config.yaml
encoder_arch: "mlp_mixer"
model: "segmentation model"
dataset: "seven-segment displays showing three digits"
train_examples: 97500
image_size: 48
crop_scale_min: 0.8
horizontal_flip: false
color_jitter: 0.1
num_classes: 3
encoder_norm: "layernorm_no_bias"
encoder_norm_position: "pre"
encoder_activation: "gelu_tanh"
encoder_mlp_ratio: 4
encoder_parallel_block: false
encoder_dropout: 0.1
encoder_inner_norm: false
encoder_drop_path: 0.1
encoder_patch_size: [8, 8]
encoder_conv_stem: true
encoder_layers: 14
encoder_width: 192
decoder_norm: "batchnorm"
decoder_activation: "silu"
decoder_widths: [64, 128, 128, 128]
decoder_blocks_per_level: 1
decoder_block: "bottleneck"
decoder_attention: false
decoder_upsampling: "nearest_conv"
init: "orthogonal"
residual_init: "scaled_by_depth"
optimizer: "soap"
beta2: 0.95
lr: 0.0025
beta1: 0.9
shampoo_beta: 0.95
eps: 1e-08
precondition_frequency: 20
max_precond_dim: 512
one_sided: false
adamw_lr_other_params: 0.0025
grad_clip: 5.0
steps: 8800
batch_size: 64
epochs: 5.8
lr_schedule: "linear"
final_lr_fraction: 0.05
warmup_steps: 880
weight_decay: 0.3
adamw_weight_decay_other_params: 0.01
Rows from block 4 of the encoder of a small segmentation model, named by matrix and row number. Rows with one number belong to one neuron. Each number is 128 + 32 x the weight over its row's rms, rounded and kept within 0 to 255. All counts start at 0.
After each neuron's rows are labels from the 100 images, of 14976, where the neuron reaches its highest value: "lies over" is the class under the peak; "responds to" is what is common among them. Only what is clearly more common there than usual is listed. The data: seven-segment displays showing three digits.
# fc1: MLP up (encoder.blocks.4.mlp.fc1.weight, 768x192), inputs 64-127
# fc2: MLP down (encoder.blocks.4.mlp.fc2.weight, 192x768, transposed), outputs 64-127

fc1.632 [135  97 128  83 106 163 107 135 166 113 130  81  97 104 112 179 121 122  72  88 127 139 136  66 140  81 135 141 128 136 126 170 145  91 154 100 103 108 150 163 132 113  86  75  77 147 160 128 183  78 226 181 120 125 139 145 133 159 122  86  86 152 148 145]
fc2.632 [120 139 142 131 108 129 113 132 139 120 128 131 130 138 133 129 137 123 136 135 129 146 140 122 116 135 123 117 141 255 129 132 134 120 126 126 139 136 130 139 131 111 115 130 137 134 109 122 116 110 122 120 114 119 122 137 123 125 116 124 128 147 135 150]
lies over: screen
responds to: second digit: 1

fc1.207 [186 138  99 111 179 132 122 128 116 164 103 104 198  85 102 111 102  99  98 121 150  89 130 134 106 106 150 158 194 126 127  67 127  67 116 142  98 105 173  89 132 115 150 137 130 129 125 137 138  68 150 123 197 126 140 154 126 180 186 122 123  97 105 120]
fc2.207 [122 135 120 131 124 129 124 120 132 121 127 114 137 144 132 126 119 130 122 123 145 138 119 128 133 133 125 135 111 255 118 124 116 123 123 122 154 145 120 142 134 135 119 126 133 127 131 138 117 124 116 121 104 122 129 137 124 125 123 123 108 120 145 119]
lies over: surround
responds to: dark on pale

fc1.624 [181 202  72 151 146 139 104 101 129 150  73 115  74 113 114 204 132 125 159 132 138 118 137 144 139 121 132  87 129  71  97  71 128 152 139 193 149 161 161 190 128 145 100  84 176 137  62 114  91  95 135 109 122  95 131 103 141 144 181 131  99 113 132 149]
fc2.624 [134 120 143 120 111 140 127 128 128 119 141 127 129 135 139 128 121 112 116 124 127 119 112 121 149 125 125 113 119 255 133 135 128 132 114 126 124 128 127 119 110 131 126 144 133 123 118 118 122 111 124 112 133 125 131 123 117 129 140 135 138 121 114 128]
lies over: screen
responds to: dark on pale

fc1.63 [133 139 151 155  88 208 104 151 146 122 107 174 140 164 134 137  85 151 188 182 120 178 107 135  72 133 144 124 150 135  92 134 125  84 160 143 109 138 130 106 142 147 162 150 121 129  78 127  95 131 128 149 103 120 123  51 111 151 117  81 177 126  96 125]
fc2.63 [136 133 131 106 141 122 124 123 148 141 131 150 115 121 131 126 137 109 123 105 127 121 129 116 116 114 112 139 143 255 145 116 130 120 130 125 112 122 121 130 144 129 143 136 142 115 112 120 134 119 100 131 126 116 129 129 117 122 118 125 131 126 130 130]
lies over: screen
responds to: dark on pale

fc1.742 [147 209 138  87 166 128 101 161 123 143 111 102 108 130 154 122 155 101 116  96 155 123 166 170 133  92 127  69 110 107 106 149  76 195 130 158  92 120  59 118 153 152 193  93 172 167 126 139 105  82 191 140 130 144  94 116 105 142 199 128 131 135 110 153]
fc2.742 [126 128 114 124 127 122 115 132 130 129 128 133 128 126 118 133 127 143 122 127 122 115 104 138 117 124 112 111 129 255 136 124 120 122 122 119 126 137 126 138 132 115 142 129 131 129 120 118 132 116 118 136 133 124 133 133 112 124 130 138 126 140 125 123]
lies over: surround
responds to: white glow

fc1.598 [ 96 106 110 118  95 112 144 148 155 144 155 138 156 156 125 131 111 139  97 128 112 225  68 117 133 125 172 134 125 148  93 127 114 179 140 162 136 159 162  65  69 154 163 120 198 121  75 182  68 216 153  94 129 118 123 101 109 156 128 129 207 139 139 161]
fc2.598 [123 125 148 133 129 130 131 113 126 145 112 152 132 132 119 113 115 141 129 129 121 108 130 112 112 126 120 122 110 255 127 125 136 129 134 127 132 133 132 123 134 137 123 135 107 123 125 108 122 126 115 114 137 129 107 130 125 136 146 134 108 121 126 124]
lies over: screen
responds to: dark on pale

fc1.186 [169 143 182 141 163 105 151 131 112 193  78 185 135 124 126 101 158 168 137 156 160 184 163 139  89  90 105  74 134 117  91 101 174 103 129 188 126  99 146 123 126 151 146 147  82 123 126  82 118 160 130  98 125 116 106 144 185 154 188 134 127 144  88 155]
fc2.186 [134 108 144 151 112 112 158 116 120 114 137 138 138 142 136 123 138 128 124 129 120 136 142 115 126 122 138 110 118 255 105 123 122 139 126 134 117 118 111 126 135 125 130  96 129 121 124 126 136 116 142 124 131 133 115 111 134 143 139 143 112 132 128 123]
lies over: surround
responds to: dark on pale

fc1.728 [114 102 151 205 122 133 148 108 146 169 200  89  94 162 158 139 185 113  86 140 119 125 176 132 141  98 143 154 163 112 126 130 182 133 115 107 118 129 138  86 147 146 116 115 143  86 101 102 134 134 171 129  78 116 110 116 165 106 114 136 119 118 132 141]
fc2.728 [130 137 131 127 133 134 111 115 123 125 115 130 132 121 132 127 122 126 140 120 128 128 119 122 119 125 142 110 139 255 127 134 138 115 122 113 128 127 134 132 139 126 126 121 117 131 131 119 111 118  97 125 128 138 118 112 129 122 126 129 136 129 118 143]
lies over: screen
responds to: dark on pale

fc1.328 [124 144 120 151 126 127 126 141 155 157 125  87 127 117 157 129  86 124 158 118 186 111 112  40 126 119 115 157  53 138 183 104 126 180 168 150 165  80 130 113 153  97  71 143  97  79  54 165  63 115 157 112 140  82 133 137 122 119 173 134 154 127 151 103]
fc2.328 [117 139 119 125 134 115 125 125 121 112 120 137 138 139 127 131 123 120 135 122 119 126 124 132 129 125 122 135 125 255 122 112 122 106 131 125 136 135 126 144 134 128 128 123 122 118 128 136 135 130 134 117 136 124 134 111 121 127 118 118 142 120 126 121]
lies over: screen
responds to: dark on pale

fc1.660 [112 116  55 132 115 121 135 154 102 151 126  72 133 136 141 108 180  85 141 111 157  92 151 151 134 123 199 156 117 154 106  83 162 154 125 123 109 139 137  57 137 103 138 153 138 131  90 190  49 163 118  64 121  82 166 117 170  83 128 176 177 119 111 152]
fc2.660 [116 121 142 129 126 118 121 138 117 128 127 139 119 142 126 133 115 149 145 132 127 120 136 136 127 139 124 115 121 255 139 135 134 111 127 123 135 148 126 115 128 129 109 128 131 132 130 120 117 128 122 136 120 140 129 133 126 135 135 128 136 121 129 113]
lies over: screen
responds to: white glow

fc1.124 [141 106 157  86  99 126  84 152 121  61 159 147 140  71 161 142 118  99 154 109 117 141 139 155 131  86 169 175 103 138 219 113 141 130 142 107 129 141  96 130 111  92 143 102 145 142 128 144  87 177  85 101 120 203 142 144 156 161 175 122 124 168  85 123]
fc2.124 [122 110 139 121 113 128 145 121 120 108 122 132 143 130 137 136 133 134 140 121 139 109 110 139 123 123 126 138 114 255 124 136 123 137 128 135 128 118 134 137 107 131 118 147 121 123 125 116 147 114 137 125 140 130 139 134 104 142 121 134 136 121 135 131]
lies over: surround
responds to: dark on pale

fc1.7 [105  97 169 108 108 128 155 101 143  91 200  93 142 195 130 125 122 120  61 119 120 152 130 102 110 154 139  88 144 131  87 162 167 140 157 172 175 112  88 144  99 122 109 106 143 156 160 115 119 149 150 113 108 219 198 170 155 165  79  84 161 138 133  45]
fc2.7 [110 124 131 118 135 118 112 127 133 118 109 115 131 144 106 125 125 140 135 116 157 109 121 131 119 136 155 130 126 255 100 116 125 128 110 140 124 120 108 147 137 130 102 133 137 121 127 127 130 108 129 121 122 128 148 132 129 123 122 133 115 117 124 111]
lies over: surround
responds to: dark on pale

fc1.116 [109  84 145  98  83 152 191 146  81 101 186 116 136 135 202  71 105 137 152 146  82 156 166  74  91 110 135 160  81  70 130 185  98 117 118  80 151 118 155  83  93 210 162 127 117 117 103 110 141 143 153  95 173  73 189 154  97 170 103 129 155 115 137 142]
fc2.116 [122 145 149 130 112 120 105 124 118 121 116 148 136 126 116 137 123 140 123 133 116 128 134 129 136 132 128 121 125 255 131 123 131 134 122 134 121 127 137 133 141 116 132 140 118 147 112 134 132 106 118 116 117 120 117 135 116 130 107 152 120 129 123 141]
lies over: surround
responds to: dark on pale

fc1.420 [ 86 139 132 187 161 135 162 102 125 103 151 132 129 181 140  96 165  98 135 128 145 125 115 160 120 104 152 110  83 154 148  81 178 172 188 178 147 171 128 129 113  74  99 128 107 100 113 113 178 102 131 163 121 160  86 184 114 115  94 164 117 106 132  37]
fc2.420 [134 135 139 135 113 130 114 128 119 135 112 129 134 113 112 144 115 126 127 129 124 104 118 131 105 109 129 119 126 255 131 131 127 130 125 138 118 123 114 128 111 127 130 130 124 117 134 121 133 146 110 117 154 131 130 140 125 116 123 118 124 131 115 128]
lies over: surround
responds to: dark on pale

fc1.469 [100 122 116 120 146  95 160 104 190 150 134 152 132  94 117 173 190 188 141 166 155 122 109 129 117 125 163  83 135 117 127  79 128 143 120 234  92 120 100 179 116 125 139  35  80 200 127 132 140 101 133 113  93 143 170 133 153 142 155 126  87  94 122 152]
fc2.469 [136 117 115 121 127 133 110 121 121 133 135 137 127 117 113 127 140 125 117 130 143 132 117 135 121 118 135 128 113 255 133 113 115 119 133 115 131 122 126 138 114 123 136 125 118 135 121 125 115 132 121 118 138 113 114 117 133 136 114 129 129 120 136 139]
lies over: screen
responds to: dark on pale

fc1.763 [190  61 138 113 134 106 137 208 102 132  68  89 127 105 139 102  60 116  91 143 159 148 177 153 142 170 102 119  45 118 107 132 110 144 142 124 113 134 153 162 220  81 152  65 110  91 174 127 131  75 145  92  89  96 105  88 169  76 156 106 143 163 115 147]
fc2.763 [129 122 109 138 130 128 112 126 144 133 140 123 112 127 148 131 137 144 122 119 149 140 141 114 115 134 125 120 141 255 124 122 147 117 147 129 136 129 121 104 111 140 126 130 132 127 131 141 130 108 117 117 140 136 132 131 131 137 127 134 126 107 118 115]
lies over: screen
responds to: the digit 2; third digit: 2

fc1.722 [147 127 143 159 178 110 136 167 137 112  89 130 148 156 100 131  93 114 139 132 137 105 146 144 104 123  94 145 109 133 139 133  98 165 175 124 122 141 113 147 192 139 124  91 133 126 117 164 130 137 142 148 142 118 116 114 132 166 104 118 139 145 147 202]
fc2.722 [121 124 139 126 135 138 127 127 134 114 131 116 134 111 111 150 129 118 139 118 135 116 129 140 131 121 139 130 123 255 121 143 116 133 114 144 120 118 141 128 121 124 123 120 130 117 135 121 122 120 120 119 115 140 127 132 131 142 126 101 128 117 129 123]
lies over: screen
responds to: dark on pale

fc1.211 [181 171 181 115  65 115 198 146 156 176 147  95 101  94 146  94 143 109 163 114  94 124 125 163  95 115  98 105 133 157 121  42  64 134  83 130 150 166  88 180  86 161 171 144 150 124  87 134 148 108  95 157  81 127 148  94 124 141  93 146 147 164 163  63]
fc2.211 [129 137 123 131 112 124 139 121 127 127 131 119 121 124 123 127 124 142 131 118 150 118 120 133 141 112 118 159 136 255 136 133 119 118 131 129 124 125 126 124 124 125 118 134 118 128 117 133 148 120 121 121 132 134 135 122 120 133 131 126 127 127 118 139]
lies over: screen
responds to: dark on pale